{
  "horizontal_flip": false,
  "downsampling_factor": 8,
  "encoder_parallel_block": false,
  "encoder_conv_stem": false,
  "encoder_layers": 8,
  "loss": "mse",
  "decoder_norm": "groupnorm",
  "decoder_widths": [48, 96, 96, 96],
  "decoder_blocks_per_level": 1,
  "init": "torch_default",
  "residual_init": "scaled_by_depth",
  "beta1": 0.95,
  "shampoo_beta": 0.99,
  "precondition_frequency": 20,
  "warmup_steps": 410
}
Rows from block 6 of the encoder, named by matrix and row number. Rows with one number belong to one neuron. Each number is 128 + 32 x the weight over its row's rms, rounded and kept within 0 to 255. All counts start at 0. Numbers have three digits each. After the name is the row's rms in percent of the matrix's.
# fc1: MLP up (encoder.blocks.6.mlp.fc1.weight, 1024x256), inputs 192-255
# fc2: MLP down (encoder.blocks.6.mlp.fc2.weight, 256x1024, transposed), outputs 192-255
fc1.611 028:171129199110064119132138150136128172072149120157121127099138072111136113036130106088186149101116116046123141188167143157110158094151137155107183071153151099134135104145153088089161139166153154
fc1.612 170:010187167119097078148134135109126112088140158174158060107152128124153127108133106017138164149118136158120131167122185118183136119103137091130209131163131135135114103118159120117120134110177121
fc1.613 042:181121091179121066168159181132132189091062046186158136175146081095133097103104132134121143079130131156171111049086101135106155118096127153101124206142124135114140098156123138095102130134157103
fc1.614 096:136118187159105146128193106147129136187152137115107177186150122114132194069124134099140118160147185110092072171157130136186121144163084107142094149183120126105161126118090127146163156111082075
fc1.615 146:131084110097172114098227128126101122107131140162114137137111135119104110151080120161092110118130115094172136126128169086119131105090099172097164163147105105087136155128089158143119099137149113
fc1.616 077:159108170172093160142139148154137141159123163100160174105106094108104112111105143078182167114098116138100080185138186108084101092121143121103139152169149147156159129114157123114085210184154094
fc1.617 133:115137158109208102215255120134118082156102110146125150069113082086113160119116121160108179184142157080141091088134161125149139122102149130109165146017121143112128143119091138107121144112088141
fc1.618 071:109190218105150133141122142187128094195110143096207125175132140137161126164136128131140111151144120148120144160160137141175161117167181117116137078120125085171114106119120125133139153144149093
fc1.619 105:129031091133119124149226145115151119151150088154144158126127109131162119141144107140145153106096124065155120093164096081110118105157154112130082146116157159154124097123223128125133097117142175
fc1.620 112:179096140174084130125106121103112148155172090124145085140089119121122109139101096119150131122149120167087158190114158112111155098127091135120108037180127125127150152112151048129052161123101096
fc1.621 118:103120137099156131099077115134103178117147148100120117117121123116101117138123116144164133103086080117122152151114104132161113146076126114132121112102142167125153114178073156141044116120075119
fc1.622 159:122026150120103100162169126130111129122168165127097091135130120117076113148103061171148113152145135143120135094102132114183102134129095151118111128131096106178146141146137140111103167112116149
fc1.623 088:110138130099110131148158144122130167064058118135182106118163128122165087178105139165136122070124061100106102124124143063163101115137142152086159163133176147134112109132124190139138135107113163
fc1.624 031:138166178055148131108127148172156147110162148156126120093122107137112134085122157145123114128100132146148092132140130220112132112119131120086172074127122137183128090188178127156132107110194085
fc1.625 047:161176112081177077116157163129100110148086125150086106142170138140101151180108142111092124126132111171116098072099120139106161125140120091137112137132100110127163153118125126123132072156112133
fc1.626 051:131199087138197090110173144083140117065090131168065145069139135169141102139170141148128145142131068168141059135084111126035164186111126182138131221150108104117127131154094115099102084093134156
fc1.627 150:112117151137141098086136129096073123119127148160105077088116134147130152122170106079120125150161124084152098167100126077146105099130165124118155147136174119134138135085102107096152092177128101
fc1.628 029:134130176148137173137135146088142109148175118196126117107143166153125132115110132106090113170068187106035108133192147130094148110111079106126144072136063131123118181108091109079101115159172136
fc1.629 025:096130086133171126113137100140103111151048124143171134105146087142090171136124192173104184111104138214118108168126173163134100100171153070038104103166107103118119150105152142098125153113100113
fc1.630 135:108118112138099167131100142127156142103100163146133064112086153142111095173093105129145104124157149125123182156099130190086153115096111099110135107128084134111153131095154136127057170128122078
fc1.631 118:124164097117165110123034117114106159144161115153117150106137138124115134103104124167077158104129123122097143103147150150097135130117124161104134141130093123091126104169074115076154078117155122
fc1.632 083:157170137100128122089068079132123140173117172073105079130144164174175101192132163114117179086115168170109180153139113098204106134146151130099128084178149106160139136133113104084162113124111103
fc1.633 072:158190131154137091104077121142168126174090183075168131166128152147115131146132119105086120068124107146123065100181086156171189153136156135118148116178131157130120111140135070145137082118158097
fc1.634 030:141147185120126161137122113096183098109164142140077090102098171175142048128171069134108112159129093105139114095070110139061135162081139164178127157109073139135103143139112158131091170091090182
fc1.635 080:073095154112124095130157142129129167150114110134171163148138099063153157134074150125127123143128130107181169114186098141156146160161092118114166121137154071146133127107087149168165171130131157
fc1.636 043:160147185189140136148106132156109139140172107162166143128129150138134090180127092127244136171086129084127167161167156128155153139125130126100111150091112121130119139146144156170113181147118162
fc1.637 024:114092154191112112115154144095169145089113118107131127061146162131154129130095097099107144156078126097082102117131154089086083177056107182134185130111067169098092096095054135116149175158131156
fc1.638 055:146104156229170099160193117158129122177164159097113184160154099117139148186129131087153069073121097085135110156140117115163168149172148111118170133153166111124074127133167087125127091129131161
fc1.639 033:054127103136160119134141132139124107127118161162157185084159134159148051104155137185169148156134104164103031113070132083097077169135124156149090192158079089077147164148138122112112170031129127
fc1.640 084:117255150114153094096136132164128129110141170110145111037143162165141093130114131147099156148117081152158115144117128133115152198153130192153140136164095108133087122155124118121066138112140095
fc1.641 161:092110085144102110125159120122128151096116146161119155092139150141112130223092151068097112129128164107143095097151117098184086124105167110135163136143148110086157134127118111153138127127170181
fc1.642 068:091122099086178156122125107145153109165136151113089122120156130083171103150117207140116103143150136176169129071074105124156113129122121174085156131079159126160121131103107161164180060104134149
fc1.643 067:144120152183131138165152118176151120135122137089096136114148124159104116134165141137176050081085119140120051113119169107111203143163110133101136123131095145091099126132135092133149124124142154
fc1.644 134:102135111061166121095159118126130129102110123106109132121132169130113105054124137140151147135098095126101158088150168158124170078094079120177148148160118099143185126165114128102119132115158084
fc1.645 105:100155057085155112154161130139119136122085177106082120143136172158106140175144143142090119130159172136097123135163172183199149132115172082157078154129143106137129116120100163132174147173122169
fc1.646 144:086126084142151096133144158130138153054187129132160026109125128127160127156091089083117173134136154161151168139074109096154102114095114123144162172108121128137094110082157136091080133143109129
fc1.647 132:096175093114189109130100149074146091100076102106093157122174087110207153124180162156123110145124087131113110128111151124094096129191166173066092202133144065108136094148095148106175105103126156
fc1.648 059:122114147142139145144114126111164085186142086128138135159129103075140103142137110146166120158138098163174147152153123136161079074159193074053183094155115088120150097106139117125094169149078106
fc1.649 032:101121131179071092098092128115142139119092091142103098123094137138170096093165139105112165104138157138133122140100100160108138146126169121153140122085159105100105136161154108119080184129147158
fc1.650 026:060088087112044103111105141159120188085091130073187127114126182093123145130119108132255140133104064079184171104128134094159109075101125182123105118149116118165103094117148131142155096098150140
fc1.651 025:114100169177076125144089091141165185132136097091108115148095117118126134084116158118117136116082116059137159107095090201169132096070148176115083037159190133145120171095171117143144149077185154
fc1.652 059:103100042141144089091125145099191132084084119111098124049111112145122123096134126141097149133136077210115066128098108121085127101139119225138124192129155090120105122117092172134101129110118154
fc1.653 034:153165135135185199158116090113095077133135191067150120108183121170160137202155126163099123125128171144130050137097135128162122109183137139101081109110114112107115106146076117088159094161134113
fc1.654 135:155201139153167089129177147120124113150157153103132130167093123142169111159105169125110131137118090168117107125095150150127142114126153140127139206147147123128114095162069136133057110079164074
fc1.655 105:111125097071194086119176156100151188100101109182137150088138133102167148095101154120070129141157079144164150107143087145170080131169091096095169124087119061092109112122107127139135096043128135
fc1.656 039:083151113122141117125130112165123096099159107154100137136142101068081145169180130100130065106081145116067115063088119095130142094091089101143125043128127157134106178125129104129124066076164158
fc2.611 063:085125079101132151173122114079224105165124133101137123197058150164117100113146128106084104183159096172090133081144116126190036137049129112105128101078127149143181145129113190166129141086104105
fc2.612 116:125137090150161149143079155119121083203086105103077157171077120137120184123123115064086052083083178142146082075208114075099122152148097117124112146095108157098143140133091116169135070122072158
fc2.613 077:023153163130113160104040129104121121127179149144111117075138175167168117138119137102071150162161117121101142147157139140169103147157124170121128147170147149153128145100123185139165154130161146
fc2.614 106:060090099111101115149078163120168153121127170146120113087112137103131147166100150135094120128135098178109223067117116083143106081136131130063093157116149131099159118116202146172101140119137120
fc2.615 119:123129118104139124140176086124135159131065130105122091131121129153115092089219099076131086106137171111117052128109078153136115161108180059115137124112163205123125113099117152172139110076100130
fc2.616 114:100091109097128077138180122130083142102139088114088087157137152143193138136146090144144128115148141176140161106159074100101095162113158115175168106124112122106080163124123084168140087087108170
fc2.617 107:239056104146092072083077105152173158133106184177117174118133148138044112155098076119162131087094112150144139151097120128140116137110137121169123143202175168087131102148154095137175068065126162
fc2.618 108:168107084173114074134060102075106151072108130106086169112103114190082094097116090074146114127119122110135173111107132113067169115095127137135121122123132159132119128173188117146079134185126139
fc2.619 132:247188139136118175111020142115121152105049132161137159125104127121075060074128085138132109129162127138130091149116104148201079128121181152121159099127114080121130167114104170104131174144119072
fc2.620 115:083088125141200135127131124123157088101142186127103164150129123134104124094104128133152109120128139146208131133169127161101120141143155149121177151102113097152114122151158133136177120114147142
fc2.621 117:163045137093101138135149109157172117174041169129132113142138192148042158178083133119131121080147126105135085101161150113138208151133107134138155179144060114072099137113115149111174144133146136
fc2.622 120:151150086129109127108077129142189146178109122133139140079131110152083074131108123168175143128103146171140081192149178117090172148132107087166127105205123155099133142119103088126149073112130124
fc2.623 131:112107132178133127109107119130093081157118153128040185170080156133089114119163137000103123147126159112150141133127121143095115075131133127170139177138142116141073153139158065143128175138157106
fc2.624 068:076135071175099098110145113111099080157071103134121151153142171138143150188197161144155125137123099154090168147080122065139084121111113123163086127148157101061146155150047155155132145127119153
fc2.625 086:047099167158109150158115124128147107129188128095087104084115123139154115097150107154135108165095153089162136183152150144158103138127128229101129081110134139126099127154074174121139148118141170
fc2.626 079:064116122095147161171089136169121141136162110065157062159113064087131068087138111129131121123152112111128128108168117096171095124144122127150145044115165185175088120110104140126147118168131162
fc2.627 105:193150114107140210111156120111180138131071110069102129119158093078169109158112122182127094083095105056112128162119128136159151084118109107183079137124077162074121103154112175125186124140177191
fc2.628 059:172152126095114141101126116148121131078121110111129119068092083085116121173119135090151108125188115123153152114128126116171134166118198143134119098120191083188141088118193177215128149146085129
fc2.629 052:168127188141086117160124176110133118096209080164089089161163162124154076145141103196137098163129152133159105158130085120150187135140084157154126127126077135150134079151086111145161053146130191
fc2.630 112:130126146100187168073145080132131105075135118122162129093107089176090083131157155140194138109128162105109120122151159172072130166182206119172126255155131126139108161160097137166120088098120167
fc2.631 128:105113127075180124118219109123097115147130129066090092118093133115100142147114099129143104153105124152124149153144100126147164144140175101165147102074140115096144122110121188145156177110111142
fc2.632 156:154069126131169106166199157122116145113138112129130114135126112086123146088102105158144060141110124142148087132115149175081174108119105107188117111095120152126125095123120140138118123134128166
fc2.633 105:006068167132155159166206155100138123121225106144064147138094137137132113083139131103115138146130130141133189159104138113040124111128107165096138170098146129158133134167136202147109159126126163
fc2.634 067:098063126140173155122148162142086145090076121099110141129084065078098152143119211074190106082093113135089150146181127122148125124173182122125147132097160130173099120112160042116136096160134101
fc2.635 119:106123103161127136092084159118116098146169095130102141131109150179134105101144124140179114179170156149092105116104153130151148097152149128093098156143063168138138126123147125111082080126153046
fc2.636 076:111121098127111178099064128079082131106071123126094160114138084121106128090096149079083073167153100142104117078118139134144114073133142105139117092141116173144141122138137093081140067184180114
fc2.637 056:083155140054140137129148130166139140131141108113145123148142118067142177117129146116211152122158148150153181114170148182106125100166091107132076163105208126175139090113166113093111049141154066
fc2.638 071:059158136083103123184098203065163094102152087199119139104113156117212113105128114097104151143124120161135139114151128128117090111143078178097110121088123106172148116148070174150067165117130134
fc2.639 070:189120106111118151094130147108104157114121086152123117119101130086069169180146125106109135130119186121119155191142102134115146089145170125141165138149128142182070111108157112099129102210126171
fc2.640 113:060073103147124134151083132084129187114100089110093133159115112112082138114130107169178112114109126158121183107098120145118162081120110098118097107083167153123136100114148096132153085123108130
fc2.641 122:150100154098079083170142160098111112123119188193109069092128168142052156105184056057166165150152091166149084184100147156050157121166119139173197153136127084120094174137160092105170172071144107
fc2.642 118:174142164138137105073111124146102122105054088141090160162092144160065168160137061078153133119100127118112151164150129126071155094160116093144116139150104091099096136144104115081105154113110143
fc2.643 103:078105141119117116146069142078111131100162093152112145135059106113157169120137158037124135128157157125127135165123128136103105120126108141145122118140125108179107135147123085139044127151154129
fc2.644 099:156136170195141107115093107138128089131074202105126125126162132177109114162123126080097106112138106150055145123085176105151123125133115109153130117136100120088072101142165093168098099175144141
fc2.645 074:215069165167107143064136107128090107150085129153106174160165117144031111113134119143177072140118161113136099134146146165125150123145137093116158123143128118150120123128137140128174103142157088
fc2.646 100:163063159168120096089093142137130131181115174133097110114138129135063137128124127160147101110136139102137079084144139151099173120138168114125133119141113117139135157149199143131147129140157124
fc2.647 086:208127130183120143099115091182118141177078123115074168143084126145049126134107116192146145114116146122105045145139134157111153159115101118151132103149083171093109155116146173087187150144134155
fc2.648 096:205132071133134114100111122095104143076092128171105145145118118138118090122067118133078112114121129105087111086193088136174162180098150096152122093125126157152144146147112167131153101171167184
fc2.649 069:129132133060160194135100150154147206131183119137168126135101068141119122111147135089130106120145110135128152116088120170148091141124127117107127140169084170186142115066144149098137102119112090
fc2.650 061:156111206147166137166157132131141092164191180167084221201141082119148117086112116096079130108168153113134135083142119156117134169142101109155151190083114172081158107140118109099093167129123128
fc2.651 058:163110141105128141154168129126128130175146148178173177158156107157129101100132099072133129104230134184128143154092153121110086194154109103094157179082085080108152061078104135112125129137047129
fc2.652 082:141162197072152184129151162161110067141151169129158140148131116146141080071157174077126135134134156073191163105170108139139153156130129084108106160186090179159140119166160077072133113148157136
fc2.653 071:141107138162101089116153107139103158102106154195066134149089154132067117124149125094172123139108095119107195149156138109088192096065128135133132107162189114152144154138193156141146128084141102
fc2.654 120:168113129171080138119142094147066117109108124171095192135167116106104178097104082112122126135156153078145180099138121130176203085148134179107154057157146123126123126148146173118141155132108192
fc2.655 113:149127141158075177074042094149109092165081141130105118164176134144066135178152117079161109168140171093098126180138155128179202093155113144135097134163158130121115161134140135135127140195136117
fc2.656 076:205105152178103158111111109109118165145147132082052134171092145156062126128078099124123185141114091107150123188145093143139173183192103152101147198081122063088139127117150096114088194148124127